Rows from block 0 of the decoder of a small spectrogram FSQ autoencoder, named by matrix and row number. Rows with one number belong to one channel. Each number is 50 + 15 x the weight over its row's rms, rounded and kept within 0 to 99. All counts start at 0.
Before each channel's rows are labels from the 100 clips, of 14976, where the channel reaches its highest value: "responds to" is what is common among them. Only what is clearly more common there than usual is listed. The data: chords played on synthesised instruments.
# convs0: first 3x3 conv (decoder.mid.0.convs.0.weight, 256x256x3x3, each kernel summed), inputs 0-63
# convs1: second 3x3 conv (decoder.mid.0.convs.1.weight, 256x256x3x3, transposed, each kernel summed), outputs 0-63

responds to: vibraphone-like; root: D
convs0.193:58 62 50 99 50 49 56 29 50 62 60 50 40 50 50 39 84 55 55 50 50 50 51 50 99 50 50 50 50 45 51 57 50 50 50 69 48 51 60 50 48 49 49 58 51 50 50 60 52 50 53 50 60 50 99 49 50 99 60 50 53 50 70 50
convs1.193:36 37 68 46 46 49 46 51 50 50 49 53 31 50 50 49 67 31 50 50 50 50 72 48 00 50 51 56 45 33 41 48 50 47 53 34 54 50 59 50 37 66 49 62 46 60 53 41 31 27 41 31 39 49 51 59 48 51 28 50 64 46 44 58

responds to: arpeggio; vibraphone-like
convs0.185:50 49 50 00 50 51 50 51 50 50 50 50 54 50 50 57 50 89 50 50 50 62 67 56 33 50 50 50 46 55 48 45 50 55 50 49 47 49 50 50 29 99 45 49 48 50 49 53 50 51 02 50 51 50 50 42 50 56 38 49 47 50 50 48
convs1.185:52 50 46 50 45 15 51 50 49 43 28 51 50 43 64 42 50 77 53 15 47 50 63 49 50 50 36 63 70 36 48 42 48 49 45 46 49 50 55 50 50 45 49 53 50 42 49 28 50 53 66 58 46 50 19 57 50 76 43 49 50 49 70 00

responds to: marimba-like
convs0.74:50 50 50 36 50 50 54 44 99 42 50 49 39 49 50 51 50 70 48 50 50 49 51 51 46 50 49 50 50 49 55 50 50 52 50 49 71 63 70 09 87 53 49 51 51 50 99 16 50 50 50 50 46 50 50 37 49 49 50 50 50 50 50 55
convs1.74:50 54 49 50 50 50 50 50 39 54 50 52 09 48 51 50 50 50 50 49 51 50 50 50 50 50 50 52 50 50 50 50 50 50 59 50 49 50 50 50 50 50 50 50 49 51 41 50 50 50 50 50 50 50 50 50 46 50 50 50 44 49 51 31

responds to: block; harpsichord-like
convs0.49:50 55 52 50 50 55 53 83 50 50 50 50 52 50 50 56 57 58 51 50 50 60 50 56 52 26 12 50 49 25 58 30 50 35 50 72 46 43 18 50 53 26 50 55 49 50 51 50 50 50 49 50 52 50 51 53 46 50 53 50 50 50 51 50
convs1.49:47 48 42 54 49 58 53 41 45 47 50 61 43 36 49 54 22 47 46 63 49 50 44 39 57 50 63 50 34 53 33 50 51 54 50 53 71 50 32 48 51 42 55 49 60 69 47 46 54 48 50 47 60 36 59 43 48 39 53 45 49 56 67 45

responds to: block; marimba-like
convs0.197:50 52 49 99 50 49 62 51 51 50 50 55 41 50 50 48 62 48 69 50 50 56 49 58 46 99 99 50 50 32 48 50 50 46 50 51 49 37 51 50 45 53 60 47 30 50 51 46 53 50 34 50 50 50 50 88 50 74 53 50 48 50 50 50
convs1.197:49 51 41 99 50 50 50 49 51 44 55 50 51 51 50 50 50 50 50 49 49 51 40 51 50 50 50 44 49 25 99 52 50 50 51 50 17 50 95 51 50 48 50 50 68 45 50 41 53 50 50 47 51 51 50 48 55 48 50 42 50 55 50 49

responds to: arpeggio; vibraphone-like
convs0.252:50 53 50 73 50 50 39 52 50 50 50 50 63 51 50 58 50 69 49 49 50 40 75 51 90 48 50 50 31 38 34 51 50 57 50 19 49 45 50 52 47 45 50 52 48 50 61 56 35 50 49 50 44 50 50 50 50 62 52 82 48 50 56 50
convs1.252:50 50 64 48 50 49 50 51 49 60 00 50 51 61 50 50 50 56 16 51 50 48 50 51 58 50 50 50 74 50 51 45 50 50 50 49 50 50 50 50 50 50 50 43 50 51 51 59 50 50 50 50 50 50 50 50 53 50 50 50 51 52 50 50

responds to: plucked string-like
convs0.208:50 41 50 67 99 54 45 52 50 98 50 53 44 50 50 69 53 61 50 50 50 50 55 50 52 53 51 50 50 67 48 50 50 48 50 50 49 51 60 58 48 49 53 02 27 50 50 51 50 50 50 99 50 78 38 55 99 40 42 50 50 50 50 51
convs1.208:50 51 50 55 26 95 50 49 50 11 61 49 99 56 42 51 50 50 58 31 50 51 37 50 50 48 61 47 50 50 45 49 50 96 50 52 50 50 00 50 50 50 48 64 49 67 50 14 49 50 55 50 70 86 81 60 32 46 64 50 50 50 47 50

responds to: arpeggio; playing: arpeggio up; marimba-like
convs0.163:50 65 51 57 50 56 08 51 49 66 49 77 49 51 50 41 71 60 47 50 50 56 49 43 48 63 50 50 51 52 64 48 51 49 50 44 85 44 49 75 54 36 52 45 49 50 32 38 50 50 70 50 48 52 51 89 50 88 36 50 52 50 50 50
convs1.163:50 50 51 50 50 50 50 50 50 50 49 00 49 61 50 15 50 50 99 99 50 50 50 50 50 50 50 50 50 99 48 50 51 50 50 50 50 50 50 50 50 50 50 50 50 50 50 43 50 50 50 50 50 48 50 50 50 50 96 50 50 46 50 50

responds to: mains hum
convs0.213:50 52 50 27 51 50 50 50 50 49 50 50 54 50 50 24 63 48 50 50 50 53 54 38 89 50 50 50 48 47 53 68 50 50 50 50 72 32 50 34 37 12 50 51 57 50 50 56 50 50 45 50 53 50 50 92 65 33 56 50 74 50 48 50
convs1.213:55 46 38 70 35 49 49 50 49 41 48 48 50 31 50 44 23 44 48 90 51 43 48 43 51 50 49 48 35 43 65 63 50 48 47 60 28 50 68 61 47 62 53 55 49 99 50 43 55 56 57 50 54 58 56 56 12 50 50 51 49 37 50 55

responds to: marimba-like; vibraphone-like
convs0.173:50 50 63 51 50 50 33 99 50 50 50 50 47 50 50 49 37 24 51 50 50 51 50 00 38 41 50 50 49 46 52 50 50 44 50 56 63 67 50 49 49 50 92 51 51 50 50 99 53 50 43 50 60 50 50 47 50 74 44 50 49 50 46 50
convs1.173:50 54 50 50 49 58 49 50 46 51 50 49 54 50 50 60 50 50 71 49 52 52 48 51 24 50 49 50 58 50 50 58 53 50 57 50 52 50 51 51 43 53 23 50 65 53 50 50 57 50 60 50 51 50 50 51 49 50 51 50 51 32 50 50

responds to: mains hum
convs0.182:50 28 50 35 50 81 50 37 50 49 50 50 46 50 50 47 53 55 38 50 50 55 86 50 52 27 75 50 50 49 55 50 50 57 50 63 44 46 48 22 16 51 50 57 38 50 52 43 50 50 37 50 49 50 50 43 50 31 16 51 50 50 41 50
convs1.182:49 50 49 50 50 48 50 99 50 25 54 50 48 56 52 51 50 49 49 54 50 00 38 50 50 50 69 39 49 53 45 89 41 46 46 50 50 50 62 60 50 50 00 73 54 54 50 73 03 49 50 50 99 47 50 55 00 51 60 50 50 00 49 45

responds to: mains hum
convs0.124:50 51 50 50 50 50 49 50 58 50 52 50 51 50 50 45 50 46 50 45 50 50 50 48 50 48 50 50 49 50 40 59 50 47 50 48 29 49 99 46 50 50 50 72 50 50 47 64 59 50 67 50 50 50 50 51 50 51 51 50 50 50 50 50
convs1.124:55 90 61 36 52 69 51 80 37 64 44 36 46 48 48 50 52 55 67 57 46 45 40 57 52 50 50 66 55 66 49 50 59 50 49 55 53 50 72 50 54 52 50 62 42 62 40 39 51 56 50 47 54 48 65 59 49 50 90 64 50 65 39 57

responds to: strummed
convs0.0:50 11 51 62 50 47 27 64 50 51 50 50 59 59 50 50 44 37 49 50 50 50 51 33 51 82 50 50 64 55 44 47 50 50 50 63 78 43 49 48 56 16 39 50 41 50 51 43 35 41 58 50 45 50 51 90 50 59 37 50 45 50 53 48
convs1.0:50 50 61 50 50 48 50 50 50 50 50 46 50 51 50 50 50 99 49 50 50 50 50 50 50 50 51 50 50 50 50 50 50 50 50 50 50 50 50 50 53 50 49 50 50 49 50 50 50 50 46 50 50 50 49 48 50 50 50 50 50 50 50 51

responds to: mains hum; organ-like
convs0.196:50 54 49 51 50 49 61 68 50 51 50 50 52 50 50 97 42 44 51 52 50 50 54 38 49 51 50 50 48 44 76 49 51 99 50 51 50 65 54 51 74 51 93 50 50 50 52 83 59 50 52 50 45 49 50 33 23 60 55 54 51 50 47 50
convs1.196:49 68 54 50 50 58 50 88 99 49 50 47 50 53 50 34 54 50 45 36 50 58 41 48 34 50 52 18 99 48 49 48 50 52 49 53 47 50 79 50 50 54 00 49 49 56 50 47 47 54 49 63 50 51 49 28 52 49 49 33 46 48 56 50

responds to: harpsichord-like; plucked string-like
convs0.9:50 50 50 50 50 45 42 51 50 49 50 50 31 50 50 31 34 43 49 49 50 50 50 51 50 50 51 50 50 99 05 50 50 99 50 51 32 50 50 51 54 49 36 52 52 50 49 49 50 50 49 50 53 48 50 48 50 32 50 49 50 50 49 50
convs1.9:50 51 50 50 73 50 50 50 34 48 50 49 50 93 50 50 46 50 50 47 50 50 50 50 49 50 50 50 50 00 52 50 54 33 50 50 50 50 50 50 31 40 27 39 27 50 50 50 37 50 50 51 50 50 50 15 49 46 50 50 65 50 49 50

responds to: marimba-like
convs0.255:50 50 50 54 50 52 49 50 50 50 56 50 48 65 50 51 39 85 50 51 50 78 38 50 51 42 50 50 50 50 55 49 40 49 50 32 18 49 44 51 61 50 49 20 54 50 58 71 51 52 48 50 32 50 38 47 50 53 45 50 67 50 49 50
convs1.255:50 50 50 50 50 50 50 50 50 50 50 50 50 50 50 50 50 94 50 50 50 51 50 50 50 50 50 50 50 50 50 51 50 50 50 57 50 50 50 50 50 50 50 50 50 52 50 50 72 50 50 50 50 50 99 50 50 50 50 50 50 50 50 50

responds to: saw pad
convs0.100:57 54 55 48 50 53 54 50 50 49 50 50 48 50 50 50 42 56 50 50 50 57 36 51 62 39 50 50 51 27 84 49 50 48 50 49 76 49 41 50 66 52 45 47 52 50 67 49 50 51 50 50 57 50 50 41 50 44 57 51 50 50 58 50
convs1.100:52 60 49 87 51 59 52 50 59 60 30 58 46 49 50 50 50 49 51 00 52 50 54 45 37 50 75 51 59 54 47 58 50 62 48 51 56 50 47 49 47 99 48 49 57 64 51 48 60 53 49 49 49 53 51 51 42 55 50 30 51 49 52 42

responds to: mains hum
convs0.67:50 69 50 50 50 53 50 50 50 53 50 51 56 50 50 49 47 61 50 50 50 50 50 50 51 49 50 50 50 74 33 50 50 52 50 50 50 49 45 00 57 50 50 52 53 50 50 50 50 50 51 50 48 53 50 55 47 52 51 51 50 50 30 46
convs1.67:50 50 50 50 50 50 50 50 99 52 50 50 99 50 50 50 50 50 50 50 50 50 50 50 50 50 50 68 50 50 52 50 50 86 50 50 50 50 50 50 50 50 50 50 50 50 50 50 50 50 50 50 50 50 50 50 50 50 50 50 85 50 50 50

responds to: marimba-like
convs0.233:50 46 50 52 50 50 50 45 50 50 50 50 68 50 50 16 49 56 50 50 50 50 49 51 50 49 53 50 50 37 48 50 50 49 50 51 50 52 48 50 00 50 50 41 62 50 50 50 50 50 50 50 50 50 50 52 50 48 50 50 50 50 50 50
convs1.233:50 50 50 50 50 52 50 50 49 46 50 50 50 48 50 53 50 50 51 54 50 50 55 49 45 50 50 50 50 50 50 50 48 50 50 52 50 50 50 50 54 50 50 52 50 50 50 54 48 49 50 50 50 50 50 64 50 64 50 51 50 50 46 50

responds to: block; square lead
convs0.48:50 47 51 30 50 54 40 66 50 41 50 50 35 50 50 32 48 63 49 52 50 59 50 53 38 25 51 50 49 59 50 50 50 49 50 50 49 59 52 50 43 51 53 53 51 50 54 48 50 50 57 50 49 42 50 81 49 37 50 59 50 50 50 51
convs1.48:50 52 53 64 50 20 50 58 47 53 46 54 70 49 55 50 44 48 47 50 50 49 51 91 32 50 46 78 50 58 45 56 50 49 50 59 56 50 49 51 51 65 93 50 61 63 48 50 66 50 35 44 50 44 50 51 52 50 62 58 50 48 69 57

responds to: saw pad; string section-like
convs0.189:50 57 51 49 50 45 48 32 50 51 50 50 39 50 50 66 50 65 55 93 50 69 50 52 67 50 50 50 80 52 63 50 50 33 50 53 50 39 50 59 46 51 50 71 52 50 64 44 50 50 99 50 50 50 51 07 50 54 58 51 50 50 62 50
convs1.189:51 50 54 43 65 58 24 48 50 48 55 62 25 52 64 71 28 49 70 57 49 45 49 49 37 50 47 61 46 60 32 34 49 46 52 50 59 50 59 37 48 42 44 61 54 62 59 55 65 48 49 29 49 49 17 61 51 48 50 69 50 46 47 43

responds to: strummed; square lead
convs0.22:50 13 52 49 50 54 48 50 50 57 39 27 49 38 50 34 63 08 54 22 50 44 31 46 52 49 49 50 73 65 22 49 50 50 50 91 56 52 54 50 50 43 81 48 61 50 97 60 51 50 58 50 50 50 50 00 50 61 30 50 50 50 52 49
convs1.22:50 50 49 51 50 50 50 50 50 49 50 50 50 50 50 50 50 47 50 50 50 48 50 52 50 50 50 50 49 50 50 50 50 50 50 49 50 50 50 50 51 50 50 50 36 41 50 50 49 50 99 50 50 50 50 55 50 46 50 50 50 49 50 50

responds to: arpeggio; square lead
convs0.69:50 33 63 43 50 51 67 53 50 44 54 50 50 50 50 60 50 53 20 49 50 62 50 27 46 49 50 50 50 37 46 50 50 37 50 05 44 00 40 49 54 49 49 54 48 50 55 40 50 50 53 50 31 50 50 15 50 47 39 50 50 50 51 50
convs1.69:61 68 33 69 48 51 46 54 51 60 50 44 63 41 48 35 49 56 55 56 47 67 45 55 54 50 49 57 29 47 49 53 38 54 75 44 51 50 62 58 56 58 55 57 54 57 52 61 47 47 42 52 68 51 50 53 61 53 54 46 47 42 45 46

responds to: mains hum; organ-like
convs0.199:50 34 49 51 50 54 37 50 50 51 50 50 32 50 50 51 45 27 27 51 50 39 51 49 47 51 50 50 50 77 66 51 50 57 50 50 49 71 50 50 08 52 50 49 51 50 59 50 50 50 17 50 50 50 46 51 50 35 40 50 53 50 50 50
convs1.199:46 63 59 48 50 58 52 43 99 49 43 81 54 75 53 51 52 49 53 39 49 49 54 28 57 50 48 30 41 56 53 21 47 43 35 41 52 50 52 34 46 58 52 52 46 79 48 49 49 53 57 68 43 46 50 27 30 51 46 50 38 48 59 46

responds to: harpsichord-like
convs0.15:50 51 50 59 50 50 50 50 50 51 50 48 51 50 50 57 50 57 49 99 50 52 48 49 50 51 51 50 43 43 35 48 50 40 50 51 44 51 51 51 39 50 54 42 50 50 50 98 50 50 45 50 50 50 50 56 50 50 50 59 50 50 50 50
convs1.15:44 50 42 46 50 47 50 55 49 50 53 59 51 59 44 50 45 50 50 69 50 50 52 50 52 50 50 50 99 50 50 50 66 99 50 43 51 50 53 58 52 41 50 52 50 54 50 70 48 50 51 50 50 51 41 50 50 51 50 50 50 70 50 50

responds to: saw pad
convs0.106:50 44 64 49 40 44 52 50 50 50 50 50 49 50 50 53 50 48 49 50 50 48 47 50 47 49 48 50 50 48 08 49 50 50 50 46 02 40 50 48 99 19 50 54 48 50 50 48 50 49 49 50 48 10 49 02 50 42 51 50 48 50 49 50
convs1.106:50 50 50 50 50 49 50 52 54 50 50 53 57 50 51 00 59 50 51 50 50 50 38 50 73 50 54 50 50 62 52 51 50 50 50 50 51 50 74 50 50 50 50 50 46 50 49 50 50 47 50 50 87 50 50 50 50 50 50 50 50 51 50 50

responds to: harpsichord-like
convs0.176:50 50 33 53 52 50 61 55 50 46 50 49 48 50 50 48 36 55 50 50 50 50 51 51 53 50 50 50 50 51 46 50 50 45 50 53 51 50 76 44 77 53 47 97 53 50 55 63 50 50 51 50 31 63 50 53 38 44 53 50 50 50 54 50
convs1.176:50 52 55 50 44 66 50 50 50 51 56 30 00 17 37 46 51 50 99 69 50 49 49 37 55 50 50 42 50 50 50 36 51 50 50 50 50 50 77 00 53 50 91 36 27 52 40 99 50 50 61 50 47 27 50 47 44 46 80 61 57 47 21 99

responds to: vibraphone-like
convs0.86:50 99 50 49 50 49 63 55 82 48 49 49 50 49 50 27 50 50 55 50 50 52 50 49 61 50 50 50 50 39 30 50 50 50 50 50 54 51 50 46 99 47 53 99 66 50 50 41 50 50 47 50 53 50 50 33 50 46 52 49 50 50 58 52
convs1.86:55 51 92 54 62 54 53 62 42 39 48 52 45 53 43 50 49 63 46 53 54 50 49 73 46 50 47 52 58 44 50 39 55 45 41 96 42 70 58 54 64 55 58 44 38 50 45 49 50 53 43 50 33 50 47 49 46 52 59 47 60 45 37 00

responds to: saw pad; string section-like
convs0.162:50 51 50 45 50 49 46 53 50 48 50 51 47 51 50 99 37 64 50 50 50 53 51 49 29 51 50 50 65 51 50 64 50 50 50 40 49 50 49 57 57 51 51 55 48 50 99 47 50 50 61 50 48 50 50 97 50 63 50 50 51 50 56 50
convs1.162:52 35 57 33 40 68 42 32 42 46 57 54 53 47 37 48 35 62 30 64 33 54 46 76 48 49 54 41 73 50 19 59 44 57 55 48 59 50 67 47 54 30 44 37 44 57 47 58 53 55 55 62 53 67 83 71 40 51 56 32 30 45 53 61

responds to: arpeggio; harpsichord-like
convs0.164:45 41 50 52 50 49 87 74 50 50 50 50 45 50 50 47 65 22 07 50 50 50 50 49 00 50 50 50 50 60 56 50 50 00 50 50 51 55 44 50 32 53 50 14 53 50 73 51 50 50 53 50 50 50 50 52 50 49 51 50 49 50 42 50
convs1.164:73 49 59 50 50 50 50 50 99 50 39 49 50 50 50 61 50 50 50 50 50 50 99 37 50 50 50 51 50 47 50 60 63 50 50 50 50 50 48 50 50 50 50 50 39 34 50 99 50 48 50 56 00 40 50 59 42 50 00 50 50 59 50 50

responds to: marimba-like; vibraphone-like
convs0.223:51 54 50 52 50 61 50 50 50 50 50 51 63 50 50 66 26 29 52 50 50 51 51 51 78 51 50 50 50 59 35 50 50 50 50 52 42 53 51 53 84 56 47 54 57 50 51 50 50 50 39 50 49 50 50 56 50 39 50 49 50 50 34 50
convs1.223:22 55 44 26 48 15 43 55 43 48 50 61 58 56 55 68 65 62 45 53 47 55 44 55 18 50 76 44 54 25 49 31 42 77 47 59 52 50 51 66 49 22 47 45 47 85 43 43 49 45 50 50 48 49 53 29 53 62 50 48 51 18 60 59

responds to: mains hum
convs0.79:50 52 50 46 50 52 50 52 42 35 50 50 38 50 50 45 33 31 50 50 50 50 49 50 55 49 50 50 49 44 43 50 50 50 50 72 51 83 49 49 26 46 62 70 50 50 50 99 50 31 50 50 53 52 49 24 50 56 10 66 50 50 59 50
convs1.79:58 50 99 50 50 50 55 48 50 49 51 78 50 34 84 50 48 66 47 49 50 33 49 62 74 50 52 50 55 78 54 55 43 50 48 38 47 50 62 50 50 54 50 64 50 51 50 50 36 49 57 48 99 50 51 54 33 47 49 36 50 28 49 48

responds to: block; mains hum; instrument: organ-like
convs0.58:50 56 50 72 50 50 36 50 50 53 50 51 51 50 50 29 48 51 45 50 50 46 43 50 49 53 50 50 51 43 61 50 50 84 50 50 51 50 99 57 01 48 50 51 48 50 51 51 50 50 53 50 47 53 50 48 50 49 49 50 50 50 45 50
convs1.58:50 47 50 50 49 59 50 53 50 43 50 50 54 50 45 48 50 50 50 66 49 50 33 50 50 50 50 55 50 64 52 56 50 47 50 53 50 50 00 52 58 35 59 50 51 46 50 50 48 48 50 51 37 50 50 44 52 48 52 50 50 40 55 62

responds to: plucked string-like; clipping; text has "clipped"
convs0.34:50 58 49 47 50 50 43 50 50 54 50 50 57 50 50 53 58 66 52 50 50 50 50 50 87 50 49 50 50 78 93 50 50 37 50 48 50 51 50 51 59 50 51 57 30 50 51 43 50 50 50 50 51 50 53 27 50 49 50 50 68 50 49 50
convs1.34:50 50 50 50 50 49 36 50 50 50 50 50 45 51 50 48 50 50 48 51 50 50 49 50 50 50 50 50 50 00 40 50 50 50 50 50 49 50 49 50 49 50 50 50 50 50 50 50 50 50 50 48 00 50 50 58 50 53 50 50 50 50 50 50

responds to: saw pad
convs0.36:50 50 50 49 50 49 52 52 50 50 50 50 46 51 50 00 58 47 50 50 50 50 50 50 50 50 49 50 50 46 50 50 50 49 50 50 50 50 50 50 00 50 50 49 49 50 49 49 50 50 50 50 50 50 50 46 50 50 52 49 50 50 54 50
convs1.36:58 50 48 52 50 40 50 42 47 46 49 50 47 50 29 50 33 60 43 50 59 50 60 50 55 50 51 50 50 67 54 61 50 50 50 48 39 50 49 50 55 50 00 66 34 50 40 16 47 99 55 48 45 50 51 59 53 38 44 35 50 50 09 48

responds to: plucked string-like
convs0.84:50 56 46 51 50 10 44 46 50 50 50 50 45 50 50 51 13 99 38 50 50 50 55 42 46 49 48 50 50 57 53 49 50 67 50 35 51 56 53 51 44 52 50 48 52 50 49 40 50 50 49 50 32 64 50 56 46 51 45 50 64 50 49 51
convs1.84:59 53 57 76 49 66 50 63 59 50 51 51 64 52 57 50 42 47 42 42 47 51 50 50 50 50 49 50 50 63 57 50 44 49 50 51 49 50 59 51 36 00 48 50 59 51 50 50 45 49 50 51 99 71 51 39 49 72 95 58 60 44 47 50

responds to: block; organ-like; instrument: clarinet-like
convs0.91:50 55 47 50 63 48 49 50 50 50 50 50 74 50 50 52 49 51 50 50 50 50 52 50 56 51 81 50 50 58 50 50 50 50 50 50 46 44 50 50 39 52 50 50 50 50 51 30 50 50 48 75 46 50 50 51 53 49 38 50 51 50 51 50
convs1.91:49 50 50 50 50 50 50 47 50 47 47 46 43 54 46 50 19 52 50 44 50 50 72 70 49 50 43 51 51 49 75 50 50 58 50 56 65 50 78 50 49 51 44 50 50 51 51 50 52 55 50 52 50 23 47 50 48 50 52 38 50 50 50 50

responds to: harpsichord-like
convs0.3:50 99 50 50 50 50 55 50 50 75 50 53 58 50 50 33 67 53 51 50 50 60 48 50 51 51 50 50 49 53 49 43 50 54 50 82 50 50 56 50 99 50 49 52 51 50 53 51 50 50 51 50 99 49 50 52 50 47 57 51 51 50 51 51
convs1.3:49 99 50 29 51 49 51 50 50 50 45 60 29 53 00 36 51 50 48 52 50 50 58 80 73 60 26 50 49 53 38 42 41 28 43 58 51 50 53 68 48 52 53 63 50 62 49 20 61 43 50 39 00 53 50 43 40 44 76 48 50 90 51 50

responds to: block; organ-like; instrument: square lead
convs0.40:50 50 49 39 50 49 49 61 50 42 50 52 49 50 50 48 52 77 50 50 50 57 49 51 55 60 49 50 48 32 00 50 50 52 50 49 60 50 49 22 54 43 47 55 46 50 52 57 50 50 52 50 43 50 52 48 48 63 54 50 50 50 49 49
convs1.40:40 50 32 51 50 50 50 42 46 50 57 43 50 50 34 00 27 54 43 49 51 50 50 49 50 50 50 50 41 64 80 51 45 09 50 56 58 50 60 50 50 00 38 47 52 49 50 51 54 50 50 51 50 48 50 39 46 57 50 50 50 47 58 50

responds to: organ-like; vibraphone-like
convs0.154:50 55 50 51 50 50 47 50 50 99 50 50 50 50 50 82 54 50 50 50 50 52 51 50 49 51 50 50 50 52 62 50 65 50 50 50 53 48 52 50 79 53 50 99 50 50 49 50 50 50 55 50 50 40 50 45 50 52 87 50 50 50 51 37
convs1.154:43 50 39 50 44 37 50 50 42 38 45 49 51 43 61 50 48 53 94 51 51 30 52 54 66 50 44 54 50 53 50 50 70 36 51 50 50 50 51 46 48 50 49 50 51 59 50 49 51 44 64 58 46 50 50 50 02 31 99 49 50 51 50 50

responds to: strummed
convs0.17:50 43 49 61 50 51 48 50 50 42 50 50 43 50 50 90 50 50 50 50 50 40 50 40 49 49 49 50 50 58 07 59 50 50 50 50 99 72 51 50 68 64 48 49 50 50 51 51 72 50 39 50 50 50 50 00 50 26 53 50 26 50 53 50
convs1.17:45 57 51 43 51 48 49 30 50 50 59 50 50 51 51 49 51 84 49 54 50 50 46 49 50 50 49 50 49 50 53 50 51 50 50 48 49 50 57 50 84 33 48 48 47 50 43 53 50 49 81 53 53 50 50 51 50 46 50 49 50 57 73 51

responds to: block; harpsichord-like
convs0.81:51 39 50 99 50 50 50 50 80 53 50 38 49 49 50 47 56 47 50 52 50 50 44 50 53 50 50 50 50 99 45 85 50 99 50 49 53 50 87 48 54 59 48 68 49 50 63 53 49 50 54 50 50 50 50 50 50 55 52 99 50 50 49 51
convs1.81:50 60 52 50 50 30 50 59 50 50 44 29 54 57 49 28 49 51 51 26 50 50 50 50 50 50 47 54 51 49 50 48 59 46 50 50 50 50 94 47 38 50 50 20 33 36 50 53 37 47 47 14 50 80 50 46 51 49 53 50 47 51 50 40

responds to: marimba-like; vibraphone-like
convs0.187:50 56 50 59 50 50 79 46 50 21 50 50 59 50 50 46 51 52 21 49 50 50 51 50 43 51 81 50 99 88 51 50 50 49 50 47 54 50 51 50 09 56 50 56 49 50 50 50 50 50 52 50 50 50 39 70 50 60 44 26 52 50 51 50
convs1.187:49 47 53 62 50 59 61 50 49 46 38 51 50 56 50 68 47 92 52 50 49 41 46 50 49 50 64 51 46 51 50 55 66 48 72 50 53 50 50 48 50 57 39 51 99 99 50 50 50 53 10 51 50 43 49 50 50 45 57 32 54 48 68 35

responds to: vibraphone-like
convs0.220:51 38 44 47 50 53 50 51 50 50 50 50 51 50 50 42 49 77 48 48 50 25 50 50 51 50 34 50 47 50 51 50 50 53 50 51 47 48 50 50 50 50 50 43 50 50 57 55 50 50 52 50 58 50 51 54 50 50 51 48 50 50 50 50
convs1.220:47 50 61 50 50 50 25 49 58 50 50 47 56 38 49 50 67 50 50 50 49 67 53 17 50 50 50 39 54 52 49 54 52 51 51 50 48 50 50 50 50 50 47 75 52 50 46 50 53 50 44 50 50 47 49 53 50 51 26 49 48 50 50 50

responds to: arpeggio; playing: arpeggio up; marimba-like
convs0.28:50 50 47 53 50 50 49 52 50 28 50 50 48 50 50 52 54 44 50 51 50 90 52 50 50 49 50 50 50 47 62 50 50 46 50 33 99 24 51 51 00 50 50 38 50 50 49 57 49 34 35 50 49 50 50 43 50 64 47 50 50 50 47 50
convs1.28:50 50 54 50 50 48 50 76 51 74 38 41 55 28 49 99 33 49 65 93 50 51 45 50 37 50 51 51 53 49 15 50 81 73 50 50 20 50 51 42 58 50 49 46 50 93 50 50 50 46 55 48 52 50 51 42 48 51 39 50 49 54 44 50

responds to: harpsichord-like
convs0.128:43 29 50 29 50 48 48 48 50 45 50 50 27 50 50 61 13 31 49 48 50 50 55 56 39 49 60 50 50 47 49 48 50 49 50 52 54 09 50 52 57 58 44 38 47 50 39 46 50 50 52 50 49 49 50 24 50 53 51 51 50 50 47 50
convs1.128:50 50 50 50 50 56 50 50 17 43 52 50 49 45 47 51 49 51 49 50 52 50 49 47 54 50 50 48 50 84 50 50 49 51 49 36 52 50 49 50 50 50 55 59 56 51 47 64 65 59 50 55 68 49 50 50 51 48 49 56 52 50 47 50